{"arch": "dit", "model": "class-conditioned image flow-matching model", "dataset": "numbers of one to four digits printed on busy colour backdrops", "train_examples": 147500, "image_size": 32, "horizontal_flip": false, "conditioning": "class", "objective": "flow_matching", "cond_dim": 128, "targets": ["length"], "num_classes": 4, "cond_dropout": 0.1, "logit_normal_time": false, "norm": "rmsnorm", "activation": "swiglu", "mlp_ratio": 3, "head_dim": 64, "fused_qkv": false, "qk_norm": false, "inner_norm": false, "patch_size": [4, 4], "layers": 8, "width": 512, "positions": "learned", "optimizer": "adamw", "lr": 0.0007, "beta1": 0.9, "beta2": 0.999, "eps": 1e-06, "gradient_noise": 0.1, "ema_decay": 0.999, "steps": 31600, "batch_size": 64, "epochs": 13.7, "lr_schedule": "wsd_sqrt", "decay_fraction": 0.3, "final_lr_fraction": 0.1, "warmup_steps": 6320, "weight_decay": 0.06}
Rows from block 2, named by matrix and row number. Rows with one number belong to one attention dimension. Each number is 128 + 32 x the weight over its row's rms, rounded and kept within 0 to 255. All counts start at 0. Numbers have three digits each. After the name is the row's rms in percent of the matrix's.
# q: attention query (model.blocks.2.attn.q.weight, 512x512), inputs 103-205
# k: attention key (model.blocks.2.attn.k.weight, 512x512), inputs 103-205
q.175 094:104133128116073136098160146139161133111148120109148163167119161152079145175111109112133135087201130124137161118126109175095167144074174168167129106146126217112122157140162120156114154152129174121124140144099133180111144147230122132143143137109112112091108069099103109096101123184116109095149138152174120160141
k.175 093:137146142141100152151137157126158120142141131167127084131137076088084120138148149148175172160170184140140146146132124162083174107081126149138189153116151112132123099079098137171165101118107069071169139088168122104123155125183160159133158175191112141102165132097092122149111141125166131161121145072092101155136
q.176 099:140125087114134174147168195143131169158168140130183091023139073119131113135156122136110140143141140067102124151131140107159147102117066224081072106127125115062145070126185172128129129150147099109205140143137139145143144117082087123139093141119107129131135130159166078125143150195150086186108158172244168107162
k.176 106:143145192188141122113121090138130101112151140177101132105154128141144162150110126162118165113079145164129170120131120152190182170088118110127115135184163153153160154159074092122138141126110167173104098117175193153096110144155107128148142136104110102140111116133103149113141135130143136122086149141177138168148
q.177 087:155113086178134134130138143134185114097183135031081098041103190182118116160077171152105056151120177196146153139111121148086134145135140132103113144143135157086135122154137114209162106079139117165107095075152089097096149153121119143127100137090094120075135178081121127133122207105162141125102165090198125145108
k.177 098:126163178104135132134066119113113176120114130120111131051149135164155078135137136095086089164153091121110145097149165130097153137094122110123087119163157151139140113097154123246113122116138119059155124141151049099228131140157143061112124137095053099115137157180089186123138196121148080129062104155067148148160
q.178 091:149121091143135135132134146175112135112115151211139108143103118128110151150171134132126170194082117145160102092152170122091214124124117097158093089126093077114158148131085114088142164189134110140193148144123138162074139125072089108146076166141149160174130080116119114159128084089133078132159136171118088119140
k.178 103:102163138109107106126130098129158142145121070139159144168163145132143141103111126111119131132127123115136164128119148122131137156159130137070141143103099124180138112170117075017098156134125140127156136128072193078205138142066162102142141047139167121122104105132162107111108107121108203053139123124119093147161
q.179 091:107123064078170181148150093103070150125167125142082172139158098098130130145167127153113145065112154095108106093125115148153155105183137115145129126123184171127191170161147104165115079101143131105124144150148163160137159111154173193131078124177091135108064124113135153083154131153148085131118143149127089129103
k.179 094:138139106130129137145137056091093085147134130163131160120164127131112196098064106103137174061111066089118133101117113167112132100066120112128132152162141122147117103172111159152104090114111131139092181142135140084108118150212105175109085129132115176138068060137144108117139093139124156053112181153132134105115
q.180 097:107168143132083103153078102056139139168142138149154121156062137163134113110149057119080160074105122129090144116118154143127086112194138098120166091117122126129118162107074205122129116107128103173095134164104167164122135102105165136127108146071124073120140178177120156111162118145115089169206076120120152074109
k.180 099:162166090153147032102074123148187108140153126149125148141165109099109180100154157122180127099099129184121140130123091100098183124173223067151108174102092121110097149119140144121174167090117148095123104123091087150124136097093132112141131108079127165143098143185116137158115127135167090078139138046116112145166
q.181 090:101089202098151144133095129168137128163141092118102125106144113137080076100158132085149125150083134147138156129132164182153149090157127116091190180152064160081108072147125107094145149155119070120095142171161107094096148122099068161134101159110100137144120071080157141159135092109120096144100100163093089142125
k.181 092:120135078123128106131147115114098134205077141117093135087080164106116157071120107146115087096134108166119128089120144127140141163127132124089102129130119107124139118203099117089102049115108127124142116173108183073153148110114116153110094147092150134122154058059152101053101074116102105110154152188149120158154
q.182 090:103108148176129113134133211215126087073129107143096107160143145149111150135130142127109062106157145137104125152105125086091165149079125161174132117154176086079151131160085066130172155134137128161087102128160158054159091149091127160082132143119096121160136145144132102159167157182163138027138123146169122118031
k.182 092:143180178095160160120094089122057133159142144137148139168123116155107118201136151088089126150125126134096137123140122150076126129065168127120113186149090117132113132175150138125147072115149109130132119141159093144126143135177093110106129106136052143134185079147109136142172112117147105144131141145080118124133
q.183 098:147137123073170106144132136145182160171161171145081146124150101122115164160180119108124115142158084111077111108149103131090106106100147107133161102129120157117160132181178122132121113146124158162141163122124167128107160095141091068109115189121119084076127099113138125085110082138137174157123208124210135145122
k.183 095:130094109137084093102106155130171104140108097166115174100103071137155095097163126172141104139154129163054120136122098150128155127059164091117106202067113137142142125163143073094141093145112153098114118131165169126098143094231174124109111120161145157102125083131105179130101121127142130105163140147145112122135
q.184 085:082168065138124101093185128127116141130105160197120092192114090144107187136112200159091123132149105131154172058182120117146094157128088082156117118127151081139127145060093133127145121142128114154157126133112176100127112113125153150170144118163100126095092073133179119084094062166106115094186099159166137107137
k.184 088:138113156127170160110165120109091117136149128187159138180115190142150159136136084111104115120127159122155162165116123108110122148213136159158132128030134141145124153081124117041064161114151124156153114120125130128129099148113141144124142106203212063117113053137150144160139086168110114126151092098151130126154
q.185 101:123195127142167162129197101115122093108141157117116175123158135161154150127108141127107172166125145074123161129095125129213104132146116153142143131159187144119088199086071217134082136147122140082109123130113099177067114088143159130139152137153150134108186116072140142090139126109104140110153120159125146073158
k.185 098:076107120094141126129136095161186175105095141101134125135179155108201152137149100126145148130120113116171117097152099146163181155120126156103099101103120113082160149182129111099100154112143105136140108180087123201190124128118121111107126138124136134146118124174147139119094115159090088119197081190138148110151
q.186 093:112099159120161158165128157185092133147134089101188167185113136125131151088163185159186131131132094061128140131154153135080132105094135091073129174136071090132114109142137112081143154123155099078169119145118142196124147182102051131097178107178095144139119054090146147105175086136159121125156156152115123117139
k.186 104:108149123113128116124134127116053116155075132124111147202133120117128100103143104095095176125134130117112103113109137149131155109154159119157161178145101105112121092165130125066111137167090173147143139163091138094090128135104144079134140104092109147162130100113177149179115100097121137083143156062118117125098
q.187 103:150173120102106145123076093098117122105148165122140097128114161164139117106157104143126160116076205108108135123123125167117173139141114120134158087110105049147107148152056193106157151148133071123081162143135079109167126130070186144111067035119158146146127196095155154114119175070102125058119130172070146133149
k.187 102:092142086104154172114073118108133137127180112113177150085143067121101154158153102153086127100136097075120096106120150132139102143202122171103181116178127109104124092180122190097173104102083142111131138116115190140105179160100108139160115175056083138128112171191147148137139092097148137162185044119110074034159
q.188 090:090066187140141117147163154189165124163157161060099065112125098082137141087107133118154147238160109126176119145105129127098121169095101114118131146112120132095100154170119111160114147166112128065149118151132105105137107124071114080122196142066089115111179104098184093146125143132141135156136169146165127143160
k.188 095:078091120134147115153134163103107115134152111108194144095072110112102085119153092174178133214127135142115124138153142147073082085158089103125145077142131101076141142088151145190162122166104125120107130174134120129080132113090111133120132122109143108139147111150116139147121135118130155153037102104152167131128
q.189 094:171074079144087145141132161118188169194063091110100151148096097089148074102096098103167123187112084166133143151130141144133083076119134185044111107128121115077131096141161148124138127143111139126188160082122146107130129168112173122126141161160154178171099098129166096172147147070133073131138127115077119125112
k.189 101:126109206158100121140105085114216175141124179082064088109097183058111065159061165110148108135112132128132151081142168113120144169051142124156076138134150146054125131121156083154143101124099160093118103109102126084154141152120087102159138155145172094065161115094140145131134114121126161108108197182119169167145
q.190 092:119092128106095138132166105128128116131107188064157145150190161165105060099102127151118128228091129087146138147108187107128111124113108156109096111118081154072138189157141116114088113120154110110153077121081150083100115134098175134151171133117151166125157127092176113099093152106146089123105066101118141113138
k.190 099:079161125139123132113103124119204145149166140111128107119097147113163108158162169087154125163117136173151150064159116084057132155037140074142141110195111086101123128189134081133119136141112164149125126133129092106154133091123110085173202122102101140169100132108151109103111142120107100125152096193135092141150
q.191 092:105118136102113146109168172150162142108184161134153153135108168121145145125124061088121113146169122132111143175096135149105126081093072105086138158179121221087130120091120123186111193082191140119134142110164141050133125169095142126113173155128152143162163083202128127152107112138175179139065155107139162165145
k.191 094:144125117136166113136133168112155124138144106123100132112139125111143135155120165157156110214121165170138100147121077047104133141090139139157131108134096134105113095081143101136143125141087126114134133157139098125104167193111120107105144179128162125098150086168119087163095105149098149123104128118161129158145
q.192 101:129165106177100100078149118093112162144153145198108186130156137162091120165090115100143162098101169125116129155120163109142161091134122105206097194120116166144084183096130136088187086156153122149175167138127091188097133143151122079119107095136150096151189125082073109162118081140118106185135168180131153175079
k.192 093:152139102107141076065136153180159167093107077217166128104133120134085153165082151172143255089145166152214129149132148121158123108109071142133121142080085104150193138091104155108088150152118154143092142096130151141113190149137134106105156179119105128133117123074118165130158133175099048094148091136154085178132
q.193 102:163147109165079082097109142147195113154115102180069067164148103156111119190108201130158145162165145138138137162128068116113176121100094154117099118189130116141139103105140097143156109104072154162098126139125107110083111123083177138136147152077152160084118151159131138141149115086182160184140118087155098132178
k.193 103:085114110165126165060189164110150140088117133205104111141101174114105138128075188114139087159108137199164123092187143121120128144160094112121093184118136160149143191040091128130081092089174143125138114126175096051141167178115137102065137133169132174123137163142108108137102113147094134140130075053141123098140
q.194 102:155137154132158131147165092114150168121127120132148159158105196173073103121121104147122122131087176169192122103104143128126166081192088136098091171148139149105121144166095130121119201105099146125163125086154175091129109101080105049138141125090059081181122195099122174136153144180128049090164099133088127101112
k.194 099:060117140136152190085217128172138115143124091065087174158152083116095188098142160130127175165104131149124101115184151122122086161120130093125081063132136117156082134162120079138129082089077128102138153113097153077163169114054097135155135073229109147125087087125192108125121142085169148138131158168100097116169
q.195 108:171109154118128111089117192190116193111083101199130077077193136113060148120062176131133072147156093114076170134098091150159096183094123177134178058148130036191137197096183121099142137081151157162165082147119102105104139100142176097136124110103146126078107174156071157124118133145162146179116102109164121110145
k.195 102:085123112166156181099058177124144168110128112166082086067123109115155168153169136120150141149119121105145116087122142108131121172085044148106105136163151122132084154135107104151152108136177158112076094148143136161136135144134129086130094107135146114068155079104136157134080115143092102172132067137129176120106
q.196 099:151126195109099097134130186155144109124135108179180162149188186167133204110095167136121130114151082157154124084115057111109140128087117147141148121141091134118173181120138146145140144120143105140148178169070074164151118152094165167101167187074105130118156114178087173115104109180124181136125059150129131181096
k.196 098:131091063168163083135099098106133173126094138255144103147158142129165153143155132169125081127139106129136097171088052157139148068146112103134055165093097046115180126127106151132148169174085174090138110114160156127154173145123123149100168162096193132124145120123172127174127093119127125095115101118139124177103
q.197 104:105097109136186168085124087150101131100157126126107173150146114119120103156093049081102156124169139081081139169142181120136169188097233116127115085135174139168179139123162141162165139135132156154135200140158125136125110168149139119118083150077095166130169121111072048115171133147166114174084115151096209130122
k.197 102:194148129131130117140143131177121160138068134140144123113112079183129099218108130154151134158148127111108109068131101167206134076131120168118108139123153103121155142130118121131151097124153099122133147126095105093104139127176172184058123135134102149118061154138182102147171131102132157115161110101102098169124
q.198 098:117148131163099138093138110077160112021104093153132130157089133124102079119131099132128099135124147134091132163138097146159121115111172130166136123174174130102153135150127184093067105148085103203164105062114204095141146047161131087110163069141133164091115174145140090204163131157108075079154170106175091098131
k.198 101:142113119140183088066128133137114125141047102123093118183132138125123113143196145144125122161095097137159137156196123145181121130097085096124126137094097141133120124162076079037126147091156107086114145149153112152170143139157117231169131119163170141137209124140098101139074103173117155076109145101181152134168
q.199 108:076084138123135120140124098115135107128143158150105130086114165131189161124069141154079119076168125127146068154107128136093125175103158154137162183074093144139142108086144088133091130037150163071138136100155120196107144153152150175163127176158085139119116142118103182121125118062119143133136136101139103139130
k.199 098:168119151140135111107089128116136123094112069191114152097095133074183100123125132136141118124135115184133118114152122115090142171133144137120116141085134106090128151136178070150125090123196187121168148101169063102083131114178137119110108157062162108105177125097127072134144077092112102162104148184115168119096
q.200 099:146202172176132145071102137097185153142094170139097135144159150173164150117056207112177105103107113156144127056086137126098177127099122091085163166126121073103089156116131108080167105145137117101078143153117108102100125113075185099169118104164153178158151074130155190147087100155123129108111107074086136140078
k.200 100:143105091140099049096141158102118114137092083141113128158133116138085092131096162117164139132166129179082154084188122131104132105113143162116178150134144132083075155103159145084179208159150153108118143120116117103165155127112132134103096075137159099116095110155106158113095135120156036123106163165161067076100
q.201 097:118130125148130057136063135104092134148171138122145136065123124165212158135132105215107147114106136104080116141155164116124140096115164107169168091068078151157180145121190102161078123118144158102111092096137086112093167100143149176087092084111108085160137166114109140134158143159166135159120050102140108140136
k.201 097:165146178107097141161131140103201095158113142170108134078101089174121153166128139091157076163125127137129115159087118131157076118171093142125094109088159135125166165095114160141055085107082129137130088159116103096062138134162073136120098155072144150073121137175148101125136124090168100150103121147153193132125
q.202 103:070088126154135127136101126176131135119114133122110122165090088128088129124094144053121149164124142151165085088096107123116159132162140113146183123156145098108126205135128165074186085055123143132100174109079166155081163141115119118152111142204150115182119129123106129136139149128132088146181114121137095145083
k.202 108:151111105152071117129126132120088101133103152057176125143060078140115127158076160139141107152095113156121138157179114070138149130148122142126060155111097153112080178124142162078150193130118154093158132120086190094092110122113156093133116163168120099122095102120179136119161153121178175168088156119120109111124
q.203 099:199161109120105120123182098134158130152165183156109082090086131118089134114095140119139128144102129145173067084095146111126081130147124113101149114149145089125111155166131102114106101121130063131060078165115122102123161110155127108110132145126128080120126090106130155157140174088147092151106115093144027113148
k.203 102:102131176138145131121159095131112177112098128123126021131126101093110186091146118176140109131159196125124113096150124129130162144154119161177078158122144165115119108173123164086081166125109112108112125140104146092156181094114133109062151120135156105118145121131185147113118127071144116047162162228105111059166
q.204 100:091116157160102159149098116103103083167117151110072130093120132100138151111144177097203107113148147176181185126126134089091134150120066097114155128114148079178133094109067055062081163073119136117139099123229137159100101160121147095117068123113139091131106189077124172070086137100197165116132100172121095062153
k.204 099:142115121102156108150158146145125071082190121113145110068126226092175100141141139141140148172146157126079092134090127134115128077181128114165153199121157119137154111099088116140127107134120162112165131116148168118113147154124135076159134126062135089163152144083147146159209108155140164146083137100167101183089
q.205 105:099134193105180124124127224111093146112163108133120138122163164103088081122157158104087134171121110111126130133114114086188127179148108183174128147128135098122185098122172142048159048170141109127140128134132133172154182152193124105203072136126119131133160096152115140068146169156108143154157121138121085081148
k.205 103:070187117118163160134210190068119158102197135111101084144104121113124074120124093106173103083112142149077146136102171091149117106147130138185131155120131163116194144168120121121104110096100087136136127159155172114213097077221071150147148107121075129118163148126105137060155134134122131156124119105137168050118
q.206 105:101117136126105143185080140125133136156104118078065184106159117110143128136118159140111113071145128217162160125100121093056142128120106163112171128088098141156182168121107129142121155119107111144040186146155097151103133105180128084115095180119070107120074114101180189143126121068182219150156098100149107139099
k.206 102:094087176156113123169109149126105126114126184099124131146104196083154179132141151066113160100095086130116092120108087109069085137085173096150132055135120156123071110132103076104150128175146171142168136126061165104066103106132154133131143112095134146175146137108146145086144124119100150121103163163166160172185
q.207 099:211149066082152187145154108132067215143132136073103143128167137055175152151148134171168188150132140093086148079101134076082115180108134142181112130091127087154106101192121120090086116151154160118113103116127092122165158095164117155121155141121118137128141126157127125125060170078114146179129122128139119166120
k.207 096:156134123080162125190122172123077085164124131097168157123094110162190171119136109199077099109090114098077097122048134173129064116129159096130145153148146150146153123207104077120186116161055177138155165128133141158140107115105117117147140137110141149146164145147119091117147116154113056113124165151115146085122
q.208 096:132102170085090129163158156198128096116149086120138137083128162127142077120173156129143082074140126096137124106111063076135122096102130096113176161112136166136146043130115104152125171109123115142111144165146088128108108155116096138122145158161169134149116164132144069168150100159062175113156141103066175129102
k.208 098:153181140142149126151078110096159114179103145111192147086171118152113127133161147123149072086127152120103113158112053123142074124099218105104099098117157190180164134140128141087151126207126158172110143083123105124135083149119174145176145095129094086082114138079094129092165109077107161148151120166091169182133
q.209 097:126166102119055130119166122155114050122107101116089106110128152103098167114132169107136138129118207181119120094135149201129107137161140173093108160125121176056137136156091138183133170153129124069154127089150153126061070123138152135142171166135149147119143116135118172167126136138118099115114094117148079184128
k.209 102:137105117106108090143169091039177118122104136113152127104151129171099145152136173167120083143142138163164094102176062123084099150195069117145117135130143054151162072089111093126117159169108140104138104109184147072114134120112084144127166059114140089138122118121147177097161146132165186134103105129067123127134
q.210 099:193126092134071183112159138152134124126110107131096114151107107120096125151095169135089087138138145160100159143152136078159123116158126075152084149143101133083102101149132095090117105167100139135177098093103122109111151148160148132123126079173089136149197103116125138135116129138120142177132115148121099173153
k.210 101:122153168158119153113173120110109134147084143188159080160128116106109168147120105148116094134086164151166121141208137088151130164194125125140136180094101107115098136096106111075154118126175157154134074074160112169170127103125080082160143144121123124115144110126143182131147136148130119108150115112092094077112
q.211 102:139091116155141139094158095139086094094095168109164113088163132109135121124102146094111143123201192153120118122165177107106095106186166172129063131142102070085173141095184087107189119104167128139130136118113103072114144165122063155085061119100155044138158119156100181088179129116152075169104119131120160119115
k.211 105:112154149121130154117095134120173137085122163093144145058100124140053098138160111136139141138127156165137123119136188126115144099161086190154081152119123074129174111080159157160094104122126089157146106182147148141112098144169086145143110128079114106134160105093100137084147115134180167190154120099131125124121
q.212 100:167129178147132091132087118144181081139148166148148121090105113119201126132145157130123144136140139090186145107110123123124144099136109110117155134123131180117141045114108102226121136186110088165144130131177114163143148129097086103111185140100080089174118115157147127086112082085125170114090157084146193108083
k.212 102:120088119088125092080147194131111168147164135145161048140136152096104128096162161111095138148195128156109169183158115115076133155069135138110099174139157119100096140104109053121149117146133153158189076120141100074100174122097128180142128138126105107098108124182135198149077127133113150174110109112107119092153
q.213 105:083135086102144174113156137172092127142081103144136064149128157106167119117120080171132159126152090100125061183146129095136155140125141101168138137134137148157129137081141123138116068097143113125140115124129117136162067109191155152171136102136158110096129150093066100105067132133124074151114096168095219101174
k.213 101:140138125116119121106150143072093183178217105246180087143217112130143133119123170159114079135170167124113147141103142146164088146146097127139131111115141158137157136183061154128133141060151075123134112105116160117205160173216149076133135113161101147119126126134172127144104149151131130103181123148124087085112
q.214 100:126031165156120150133102122107117070117109156121130171158142126156151117185118073129136181064137151097140093108121135150112091105109169124184099144118083143116123110168108153117155087158101131175143136111082148129092097111120158172131101115157141128201117140140148139160159113142142041108132117098168128172165
k.214 104:133093083112084166107127119174127137150134096109128223126108094160051149146118207188113113154161148095127105155148157130121161176198165141082149143106114133132155124134145198176111108159114137189147108071128126091086182136144125152098116131144110182105112130174074124074173126127163095134128188152125123153144
q.215 098:108101135162145149110155085145130137101106100154124112205139120127071117116115158095225122147117109186178157107110123166142119152054159144172186145102157108114130156183125105102148186136100143128137137132092170131086132117077156103114162074183104167150127138088129139152158119136133101135112147159151140207136
k.215 103:153186156138107149089073143095135125129091138113176107182081092141118109165079137119185142127104107135196140137154133172129152091085077164081144117100094136159133136109117116136151091135163133140097171151136068111126101133122134063166099077100118159115108065163113128159119139158104104099102047112154096201160
q.216 093:114136111140106173120105140128125086107130110126160142093118109120052167086118054082136121170137137175127075174087117065110149070156119089128132169141117198150061096131182143073064225115133157141089165080036161128121099101122179141152129155074109161184149151121084136141170079169188084146185126105079115185115
k.216 097:154086083167159154141142113125185110103159088093110156130151105185121149101110113157104099160076087114101143143173108181157153159185142143142149120092147115118159131164137202130142158125127139198145150119154162136096114152072127146145123141108118150100139106169147096125195162121125140154160121127069170130138
q.217 092:117152103085121121148132108090117150121188114162149132170164158109106179148105115089128155138136107144168114057092120082167132126126118106126121126157098115122083166146133182074126145119150145084142082122108145076120130112161107114105094113124131159145102116127134183175085160117142082106124101133158089104154
k.217 095:153128132112105140110107102055118118077122102092133139130100117075069109143144096110129149100067134145151197129155125120089141175134199167148109131115158087184133091149077106061142128180112161109149150102145098151208083167123100098134099096074171146184114107174104125098127138131074119155153165159073147099143
q.218 094:118169089145047071099173127150136163088072145151066119127075123138117077114124184146123115177118153119081169142156049146111142108098126143145091061186117118053137159109170096114127112096165162125177140153115120053131171206140127114144204154070158165135122106106133119182135137153098181079129152112157144152104
k.218 099:139130114164148093105132110074223147134192128134125124111164125101084148112138150149097053126063086127148122113166118115100128080141094167102122066126094101160118149058149148165166116132123152104167098130160117161165130144141089086127191172115181106128202144114100165201099116129128125119118101044094130150187
q.219 100:069153138121155144077150097131108126173142084118127143123164148108124155193143135142194143132069087135138134170133113124118132138113123149089132137060143149085112113097127103173086151107083103114126074088110101151124155078134122191117137077190105129139181127129109110107160170122078087135115116080154134093124
k.219 100:160139082073152167174120115144080201128134165081163104169136124097129209094149113106171096168102147098135130079149182122107158143037158089177076115171149155127159148137146137187177170117165126123146145123113151153135168136156105173104141091087128208125155070122098103081136130139116131135149092114133159095155
q.220 100:086144143122090141185132096148139144120139101165072102150116098119079162165070147088167140145120128165196096095118157128126142158090081103081125114152116108144140138115112146024088149104122154163141091146118193137075137136167093147135066115206162133117114155130143124138104159120149121209129124184143118085078
k.220 102:129100148158081121060137103105086129128129116146153158125146145161083131144091153077108168129149124149127101137166193137088086111139118100116163162119091135123090128131146080073126095139125099119138106109107166125086147100180070071122121107107177122164110097103101136082195120123139180108125179097114089159135
q.221 101:080125149155107098089152137117147072124174163134140133068134124134149106135173123118132191160102131097128191165150177128146108091180133121135114112102094137129099121109139158124180104151122161148111147109147094124170177079039153096135150119066148134192150138123158110094109093149126108114098123141106127083138
k.221 103:163094098090149124136120105148212170160126154122117170066128106126125139136159102101176056186118116151163150079132146100131181178114095100078103164113181114105176186185135160182112137129119118133094118140122147076145151115022134109127147155145144120125135152131137122162136121122111155118096124071091166080124
q.222 102:198104128137156099116060171156126129183115117108064101106128167124201178082113167130126146106147141147104174116125094072080168169087171128208146101105100152191151115123158137170101132070132129163056164151204035148117068121111141136077091114120090152135139124102088141087145149087214114167086101130128162198150
k.222 100:155083103140147138120069148141157102163143049153125092096067111156111128196117128150207098118155119153073087100132122081126093182084135124130146097097131160130142160110184087187118126116126160146097146094117121121092133140106163095135111111133144120136126093112063158136211097124099060185140165169103086176109
q.223 104:130152123099092151189077124150084132164126167143107154118128134135106166150160125147131112114105141182125092094090122113102156204124120116139130132122095106137113119116135212110131149137104160178120113149167091146062174138140102120151069132167104121157148107148174130081104162098159129179152179158110115097087
k.223 105:135069127174083087130168066119173104154114152153138147139108138148090132177157155108136121130151185136087090149135132181126114163172167119101125093129147152157108110165127112077187144152158196130120154126163088097082081155152135113137094126081120141143125128046117120133160114096152089095157113146149140140147
q.224 107:089112125151087194117147168099117171105187090136126134106178087129144135128143135112127138082136110100116125176139113157117082161133135196165111115163126147127146169112099150100120057128177111154081145084121080101141090169185078164103165103133130096139157079170079075122123115097123137183150176084065110159151
k.224 099:155133127128166099069131130107109153101141145212168087103099152120153120101145125110098107109113113123122123120127159129142159041127109157138124108089111168091152156119169135147150111151177127117159163145104130097144130158210127203169132101102116141108165135125122173131103128170095158140139082090151090125107
q.225 099:072070097136151102133139097119125151054182214138130171151132104134107135074115120129129080131123101159148135156124146153079092147146106117200151124125050072156086084183134149129073137133089083108134142170165106089084108161125097160102143141149093056133111072050153096125128159132165131172127158171176158120122
k.225 097:107178077104168179188143134133153112073099103165118120122136164117134135163140120102153186112143120094104114154140119094135088141180099168119201131158177158092141152127109162069125153098110159092060121125178108164097154097126126157086116078109171130122191159083121155130130113091150155056101111108143132109137
q.226 101:090065109138165111100166124196142084071130155144151157138136134143230078199163080075065109149169107110115161179151113149141166084140134095174098111134134097092109148112078185163100103138159119143113136163119150110152124119128123137085124098100130112175182145135177048147215086134139116157180108209123112140144
k.226 101:091117156100076178078112110105126132133128104140147135160134093176102112154135143151133141139181116079076191108159172022154125147140118116118122160170153113195118126158185140111174161094107131097111115159156106104114160114123142123090136120198122122158113133127111156055173142156106071167127144079122122116128
q.227 106:109099176115138117141120151121112143132167119128095158165153146144185126169099143119122115083123084140106140123122159093160111131091121163126128097150171134114139097116038119149094069150103191191161195143123115176130214188187182147126095115142126140074117127117125116089121116082106163153129106135148135108098
k.227 105:105096133158140105127053148102082100123158134132135175125187129178139174129162091128142138131086052116074127114133110138085109142100146107128121110126158167150133169147104079164144131157164148127067166193110171186073137179207148140133081141180110122166109178160120094137142125223161177133096134154144139182157
q.228 100:107107116098151075115159091091160123116148171185107115119100099184100131131116148206143119143083154135133130146112096088166150106173126151177191145109102141129131150140089145096080092180162135112088181111114177133100128143187103122097131144149125116193133160165088080186141137170141188144205181087130107129144
k.228 104:169065167189098118095086112112180116067124103129148163126086124094079105130128166123125113053103094097119151142148104144093150118202103143132110090124108170111115120024137122066106106117171072095108083107191125074113132140159159180113121143131108110092112130164102122163106131190126148132127107209134127155104
q.229 097:165148172150168150148106112136117107085113151121180158120084091065094157165142083120169112173135160135112124061128167147146130154134130138118155135143169099142149154195159173093136187110090128124106074084091181148154159112136119089127054124098169111133161113185130173094133153166101135155097099124116079093173
k.229 101:127145125144107137108161139127089122149108124051058132124112126130150132117138154097125109077138157087158083107134124081090124160097189158091086055104119099076106125185094149117152157129121081107095179096141118200119072088115092119105138155114136144138133117113106141080180146084197155136136149158136125096136
q.230 108:099168160057122181128099154152133129091116172099126173065178144102137088128095147111109099134128120122120116164132104121182144157122088171101102110158114148178142081169097161064159116149110130112158104135102117162132052052131055156144161076169110095113147099132158115114088156109039144090127115138108109146129
k.230 100:136121075075084136198166105124133140137164160066093134079130135092092121121157150126099188156157165120143121131109089149161121135114134105143049142138146117122117113142084092109188137156115097133127116122120116136183102093113080122119163099099185111155065165100170174161159141067100149191129102104083131066159
q.231 104:186161156134100104099036105177203130138108082158119101111156140130189151089121166163129198118134146157129197115112149125129168145130135109162182148139038153141122120097138121130152138105168106188106119166152105131082104106140118077103130117169080140141163170077113166114120068085159222077118146130133130099149
k.231 098:087079131104172097107077179091211104147135179129156140112152140147115156165154147085135113129135125104101153070170122120084103141117080143131080150084138146132107164077172128125119120168121097137137128160126160102132127149113132086105180075123139095097106133146093122133136108157137090089093185112147109185102
q.232 105:093086158161117108118102103107122077089179175131166132071153140156145116132090051105149093135139154116141091151119136152101132144150187114153129156079126123104115085040140106203132136180157164151067197101162103117096103130079160132078156122077119166095171131117119088127139083205113121103122063152073134158101
k.232 110:197170150131138139114083098160162167097119130179186184089091140192125133096157107143148136165104153137120142093116084082106102105150143142159102104117172170135115135104116211147131146150141136164110106110141081105100106102088127160129076141107149135168110165180132067127113119079155104132124122131155169136144
q.233 101:112139184084172197161149136121091165098128079121093159117189151062143076112103148125164112111126085127112114112129163149198106106124100104127196130183098196120125146123172144115065118130182116076150121147166113116187156188112151113162124121102150099098128199124101128101091129074103147086112124084106153127121
k.233 099:117120148112204122150138116167063193156123128104114165077172171052131055127150079080118157096115119138107088113071129110123134176082110111130096127158168127098174115126153059097159152118075084104171132122153133202178102106127155131107144150096139116125132171090166136111085120159094164129131174124114112117100
q.234 109:135120103147150054163103118140160147151138120094160149114100112161143147094168074148096095061142088069110102156117087151172115104122229162155086103092113224083119009116127149167126102142159095121085172101158062158152135106139114106113106147114105168101152099123185086131099131136117074115171107151130154142175
k.234 106:146142113142121140160043193183129149108156095174100102110159097177169180159126123189088067088127128109150110154129073111104158087181134129132179125125168154098141125171122124151174146127159148117155146179156129151157106102138124132139131141145146152069087102151118189148103120117060083167164150124116148203120
q.235 105:151084115146162114154122092120171130124159094187088062096130106138109079163072121083130155087124104125142119199111116126120116135102115146174150148149104093092182138106043182142092081143153117194027095085072078110121123166158141128095119107117128112091120085154090124190152115163093117116126110106114070190160
k.235 102:157105138140148089129144168131112158141149176166178086127097105131120105119133136126065172133125127154140108167150096139126124083068115091138138105157118069154149206060096132157180112071112145124148100097156104121185106149166114107079115079123094105094190136164148120146092113137122121079119150141098100139137
q.236 106:135102138082092104088086171120133163116118161119143120091105152157132141133171083086136096085116093046127122146133189163101163086142160152111122151099175117129150093081117230112119162130164132136045117182114172083152145122098123183071140123140110134105064103146124123128190075157091104141221147084120129147163
k.236 100:145180173152101193085122107174104152123152111080136169108098131133133106174106112084130088150077163141120147124133152081127129115181124115149135055169140081079102171105151163101094114089167074121148146168136155136126129121091126131055097167080111158080200125118125128123183132161151123133176150123127128121145